{"model": "multi-label image tagger", "dataset": "small renderings of single solids in any pose", "train_examples": 395000, "image_size": 32, "crop_scale_min": 1, "horizontal_flip": false, "rotation_deg": 5, "arch": "vit", "norm": "layernorm", "norm_position": "pre", "hidden_act": "swiglu", "mlp_ratio": 2.67, "head_dim": 32, "fused_qkv": false, "bias": "all", "qk_norm": false, "parallel_block": true, "dropout": 0.05, "inner_norm": false, "kv_group_size": 2, "patch_size": [4, 4], "conv_stem": true, "layers": 12, "width": 256, "positions": "learned", "pooling": "attention", "num_labels": 44, "init": "trunc_normal_002", "residual_init": "zero_last", "optimizer": "adamw", "learning_rate": 0.0014, "beta1": 0.9, "beta2": 0.99, "eps": 1e-06, "max_grad_norm": 0.5, "gradient_noise": 0.3, "ema_decay": 0.999, "max_steps": 22400, "batch_size": 64, "epochs": 3.6, "lr_schedule": "poly", "final_lr_fraction": 0.1, "warmup_steps": 4480, "weight_decay": 0.09}
Rows from block 8 of a small multi-label image tagger, named by matrix and row number. Rows with one number belong to one neuron. Each number is 500 + 40 x the weight over its row's rms, rounded and kept within 0 to 999. All counts start at 0. Numbers have three digits each.
After each neuron's rows are labels from the 100 images, of 14976, where the neuron reaches its largest size: "top examples" is what is common among them. Only what is clearly more common there than usual is listed. The data: small renderings of single solids in any pose. In brackets: how many of the 100.
# gate: MLP gate (model.blocks.8.mlp.gate.weight, 672x256), inputs 0-255
# fc1: MLP up (model.blocks.8.mlp.fc1.weight, 672x256), inputs 0-255
# fc2: MLP down (model.blocks.8.mlp.fc2.weight, 256x672, transposed), outputs 0-255

gate.19:463518491525512490485457537496457435494466500529479431482537499504461470462540553529539500559417459452488478549532506478487466579520532470449492405509493516507509490536454456500489428480526421418477446438469535541600480523510533513487513474470448478495507503574526520516539492490509408466450479533587519531415508475476418532527437561462508518484627482557542477472558428465492513495515500529598563501503535489488504437450588498523554535511534508490470430518506490495487542441486529527471541442451507426501503516531485426518509508562560586478467522516468479471474479483545527585549479479517585483493551477449516497514496502442429571504527511532564534464474579452494468536541492518502529454462508554484501477545515458484544528509494508447454541537454482537520518525489595
fc1.19:613459479481503431490537476506509527514516517554524555502503548478510550432469519502497495455504565464503497453506474497563558443469477478515547533494517528456503511507566531596516543532490459507503499549533482457422534460461509543522509463525523546510526469470467437464506483487478549473552579466516596487546485523496549439484549492540524489536485470423472475497499569511526468492513566533492537459437450524440448578474437507499493436532489478490505509471530523469474457530565365465543473474554453487468513527437504515515551554472481468535533454508500604525532470586497530429432534532406509514550464513448454521505481471595540454471420490508545496498500503533473488502462474453573424527493463459505532522468464520445436530523501448540499493385536537434463495479518505
fc2.19:489442550527553576439523542454451483492505473487531467441487533503475459482578522493533489506444441501479471503452528435517538491515461566524511490497509486464516495490410527490512447515485436497491531448539547563549500513520546519502494483440470491442525548538551548545435512581477465424477436489548516491471502505471555546516449541563498460535580501470474570471577438529437552481540487512571481409519448476464464485485543543525570524514406477501529556445501552526498544405504564487513487524504568486555469547506430486515438515485544566528524488523451549559496501514501499585468561554508515455459530478453461529510480508443424547434486525539492540452494523437541506525525487529530517529421554527499537517506593479484499498454513486434454466520456415472526493427507509
top examples: black (99); plain (94)

gate.283:497469487446489502482540484509539551491558539449465502448419516510448470495440459559509470512491526490530519568479484537510468505451565492462471453499511473443455469475468479504508470504507504424511483576592472637472488580506419487486480497494527579516427442525555551481493480412583392550523504473518473529550476494563520550468544440538513492522477488500523590485511543484477468503491476593518420550545543486399493486458528505445507475430539487612510416475459536511520483541470570521512507479492525557472496437456450472500438508501513531518470445514490513506516498445509567496509533480564538495538530508493532560524505525452445429455451427437458504460482515516438462574498441502478480541468467466427496551523554509496502479502521469513504509464529504490507511528522549
fc1.283:557504439524523548424519498476537496534522459540487528558536589529537498530475539502485426491421552429476523482430548466477490473511522562469464430470477537522459513461499542490545525497467526598512511463514491567542470463536514499520589542507516482464532568483527466469520474490565429471467524463477501503448524493522582464481492489564510508529554480491490485521592461462518505493485467462482422514491461528399440450484452522470427507541455410512453451509519547511491453481419458559589547578533467479479486485443477550438574500475481478488543474414545446520508515558508553558520528565562472471497540486426529500515547573529515478494493468470452532531564517423480488480507506522496387485445453504526512522549472466437464498479457531488540502475518492471524447501491454
fc2.283:532489533548536556430485547497497498449473561454585531475493492538509480443527480444489426540373476491490507499478499464529516514434538505569520526571492490515472507551555500471553545558466429458535562500492511486514509540499438446533498519491455579496493445493551472507531530457505499495446553464466504529522534498507460534570452490502604467463509513453482495415461484477509527410482429483532542488478541531438536509525516510519578484513519480498494449491482495473483475504518474540443507544544530415444517548536478448504434503486392529589500527510448478526542468480493511527461469530488480499494492482525470435555567462441531477398412509457461488437484544537462537559450495510523474511557478513532491584604449490501560524501409527573501465485527528520531461453497479
top examples: yellow (35)

gate.235:555546450521496408528468535478474486511475445545508470453529535522460473558536461491475455517433471474474486507522513450525465453508571508538498436497473484514459470535492481535479507508451525522494521424483446534543528548508564534488467501503555456572599476548520502484502519467451467486463504523478483479453530525444474498484525577511484545453414448524483514483499493511469522441503415465486477569505431497507508518503499504490507485384454474543530498523395503579461555481530490544526420543533432483565483490454556474477473553467533565507464502552481485482522516482567538557454500494532433567490541544484495520448465469443469537589590468523605432488508496503487551414484410525487473491526529488450531504500510474500427540513533420519477479561531466511560513496425413
fc1.235:479496434498508507551461549451510487539509412476550513538469525381581522476484497559445517523460505536497524496607571537502474527541532518505566475553527497517474542430531561521576539499508545550522440465562527482553542525455542493556533517488468487487489524467454555467498434431462488537475483534491497481492479501457407517560544484560519460498469475446486470470513448528597504480517526528474483481510543499516539449532495515495515530481476540464568519505527543460539527523400495513592503437514486492481443472490472501540488449486541511480482524499437506576433596483534482531532547516493485474417493413576473485494442421521513522596489521481513544495447511512441422570522485556477496524437478471450557454550499525494497441427441514518455532442508493503537543464512493
fc2.235:499516497487465485568543541507541513453512486421526493531482554527569558557488447473523498475449462567599507504494492485455482564550474446496472472522535558467493541428510500519423480502576568518533465475506511474473446532546514576474472487432447496547524447443469572506451542548540550536568596534489447456491526494541483504484537464520495493418486489428564519481424460548530503596472482520526501487482552541447477458505525461542583467540535504471527485529483539452441483469566461453402541470520514467524446503489535594480503486489530519497470496552404524491466518534541432481505461516551486538466513536464514532485508449507478520544448527509521553532497494560480492474508482420489493590534412544517460521548462526496461493432555505489472463559477459526551446452533498
top examples: yellow (27)

gate.52:481466483580513516473516435437472541461429482508484497548503540490529464470510551439458449434430542521439519465510509511523456484477452433496501524503439407505489533465521480457510476433525449497458568518468504482565541551523558582545456513538561535503484526454532458542498468433502472457490494528512519452453549403461449524462511481474517543493482438470569472475530515546519468505601512535483505547491522451518557487536481468479540521544487500591521472423545509493518480500424615511541489483487528489539545485473521501491467586501528542505529470504490573560496498455501585546523549537529450440425462514543534497522425502506467497492464495573561483538489476498423507440517447453421433491533514512592491513548470523480555535444508498528462495483563509457535439556541507
fc1.52:504530573519456515447498492487454457498503481484463524459539536550513534507548511485514543567497523519468476470505524527482508534524570478487468496519508487465463442452501516447522409516531521440445499416433506487579478522531466541543545558511463521520529449561568509466531535576427497492564549514513523467453470490517412470505465541490439427474538548537459460477444449517482480443444554509484570514489477469516467490430532421384507427519493435551429482447489481469470589465515596495487535534520525469520485450520475505520464560482459489452504546557511452491515476517551505522461559467377498570527467599483544520484513486481518485514519495493550483514531523608485527578553585482459537528491524512483551460518511535463447500479504529478431512546438490472495469480516537
fc2.52:495433565528547550459507537528458527546476596487507488603487458533534555520479460554525584488580471546521450538530514449511377451517484560495459497525499492521439496519554502544488463554600517499523485482471493502534530499501529484547527534472471534446468496497497432494473447471574503577565518496492515559467581526511500538471514513535505489546546512459477551493499531452479491485560452486501503556498479539462507513504510491525447437488565572450501502523544541535491475526482438533501491496477398460495524583468424510483479482417532492446494519547553502498494471597502553518518559532435520554626406543506511507526494516547488571524501504511537535504529511562466572570573472559434470540532500500477521494497493521564523500487459474521545526511540464471563501451469509
top examples: yellow (65); matte (60)

gate.240:513437585534386468464522499420479486516514437476485451502507436520479461551518474444458443539464506475499507543525577486503453512506502501513469544487640522489499526493503534480530533458486505506485546523477491540540510577494503539459531535480572485521532490508463500476488497501526501414525533493551501466513569489486533481518506518534516535456448510503475484439506505483473585489483533492568549517541436545555479510524531541466564470543509451513545448494473513530457520504476513518490564506497435510483542471574474547525508431441545517506468472490445475496537433484474517549498596511542544530457519507450467459473487435474525456450569493468481483541464430503479529501464458567487547523526551557576506556498554522589428517568584435447449467607543521589557566463521477
fc1.240:507503488511557500573521555500479581475572504494535492558507419536466500477495455532467462535501484464439511485432473497522484487427516528506514461527477465455464577501521569497603467510462495558525391488486468504449511533511487535460495408473541502487526536498530481474511455444535443461504477429497468516457521577495466520479545562509445521409510518506485520521515478522491585519506503493535489513446473483520504562481532558501536528537521503489534470550433523598503540514449547495461461512507476529543517472542483494552559528421525492546505536445477473563406564527547547544452494582478495482444468545531513518488489483473403499473456530512423502474511486459465461474458493569534565513450562479480514403497504459557478549411501433475557544521477531480460596511533431
fc2.240:488472471617541418532462489486475497509494491572519499550502522531522484541528473507499564512479572406499569531512501444512500488500590540504507546401552464454514541448544474587437483463494442481469444466414520455519429481498446476492515469487485526503526495522565490518503515484434510502435515475476531444493538523540447527466466551481461488483551430532503496481482550501552479523446498418453530458507501554466527516551503502484540582491482532485529483561494520566578542479517539517580555466415530444446427523538534474544518542490548490440476481522448479491521495462451435479516486526547578434564545516463451466457598475545453531482501493512492463481488523484498471459464500482492416480467544517529499479530535485554573545552458461480450517495437561471432458476515454
top examples: yellow (30); blotchy (28)

gate.478:492461545448488475548517532454507622443525531473523493533547540470559464485480498526526494475534489449538544489482502465498491548506536450407510613476451531439528514538521441497408494468513496499556494496486533503489521431494495407502568512473410561514438481503477522548504453519498563511469507489623503422554577481516568528485549500434518497507457500507479490440426525612494504518460438518493547509481498468529473552448508461532509514524448530497554522583515528446497572514548537571469489540474450462504547546484461552474470479508489475470491448450485497489505511456475457456471554471535547464505516574495510549544480573494553528501492404503506523501498544526446484570484487582492525426543534485407491481486429553507539522464496483547533493482559472519463515500528477
fc1.478:454457455563511515548430448493572510483509571474576506414468519400527475443561539525515548454449463495551525488483443491528500478438475544420428469515492439486472506460517512544515462529532584429545469539511539501440485527512496520484442543504535539434434490527549482506490477475465463465519577538468522565638487486483500463436492489561485511518490473455465457429600504469495526432486498520445509517518520459444515513487543558517465527468527519525573527493475545495488435459488545496581528498500498510453448524535491396518522471431553529456492486404469503586495500525491546502518499462517536519528490487461533518457478466506542454496484504535513464558461526520431477454516516546504496523404526452475446507539497496523559516501540509539484505387513443441486479498521500
fc2.478:480498500469547466499501478521567510447457459420528439502456509520647514515467518530487552487459448541491520529546477526486473520571444564509512520547534475478549502530453523560510545554446476479497435501518552471588528444451486422572556523493560505521447552518505450455445568538522448542515502491512433555472535620511512504412470533498493532516548514506539524491502513471513498501551502441523495503413460589486510515485570573481541477518516477610421492481505491503472586434523451488458544481506511507536538521484516588495532503451489525482556498520481475444555503589474456499454531485556506518497513413559506407459491546500520464487390497494501465491529493532467524480484498480535522534531530515486479466522502560489512530452500473476454449508532486535488471535417500
top examples: yellow (33); torus (32)

gate.422:473482477513424508486465513491499504454513517593492402444526526454514488473500533512509502464523504551400511494589540538475560478565519502461439501561449541473462529510444513569512535546477526537549574562475553526542438522518486513472504527467436477581529475489507502477476384533420448475547504532503565534517421504469500547507553508578490476479470465527530462473467486568507463513534622495459483495526510515492488560514571555544436433426479549540562520511500525470488528469493548494544474471493560541533551497500505569471479499442497528559513483487521510529516513551556498600511538508470463457505469525508551521554547556438542510471453531527573547573513572484446506532577505459435479473448580491469480501491539510440512464503468477550478493517446502508533548489476494
fc1.422:525474554473472485542504502456486506500557446593558561533465491479488441558493537481503425540501500483519513481515464458434475488592479600536543486567523475442480564467487547521525509561487483492453503478453512422493526487471519534435523537490559512429486477469493514413588544479490530499454520514546531526499558486467503442475523481475455530517563538524451486520522543480481420546540455588476404525409500515554463489524445474506467501402467514550462474525427478475480552504504520464567514541419571499442465482506525507529459492468565466525545454471515422567574439496449421524478444509424513488515524503566477514512439553465436461504509522486489496498530480519544457530471493514550429504461516516529497515557509536564545504536518464479552491538554517522434530550523465
fc2.422:583490451526524514522522547505435494535455514479483496497507414503466559435477441501507464497471465473439464391535469499531408599535523482506550482460509516487523483401496521499449553510540453522544479552479489526456487554500448514447434599473531473541503468483517461490475523513557498551494512549472438524527475512498559434485463526463556450525582498503431508412546528454535500465443491489526518454468544415573498538489538471532473456439532538439498482488506481421527445491476542554454521543488500513504461535508564465444524508521463456554443559472517571528493518568471477538599474493509506492514480509531458552451477509489492489516455449413458477489522576517467508503430533532571473462538505546560439511508511506512418482517507485471489457544517404505461466513560504
top examples: yellow (31)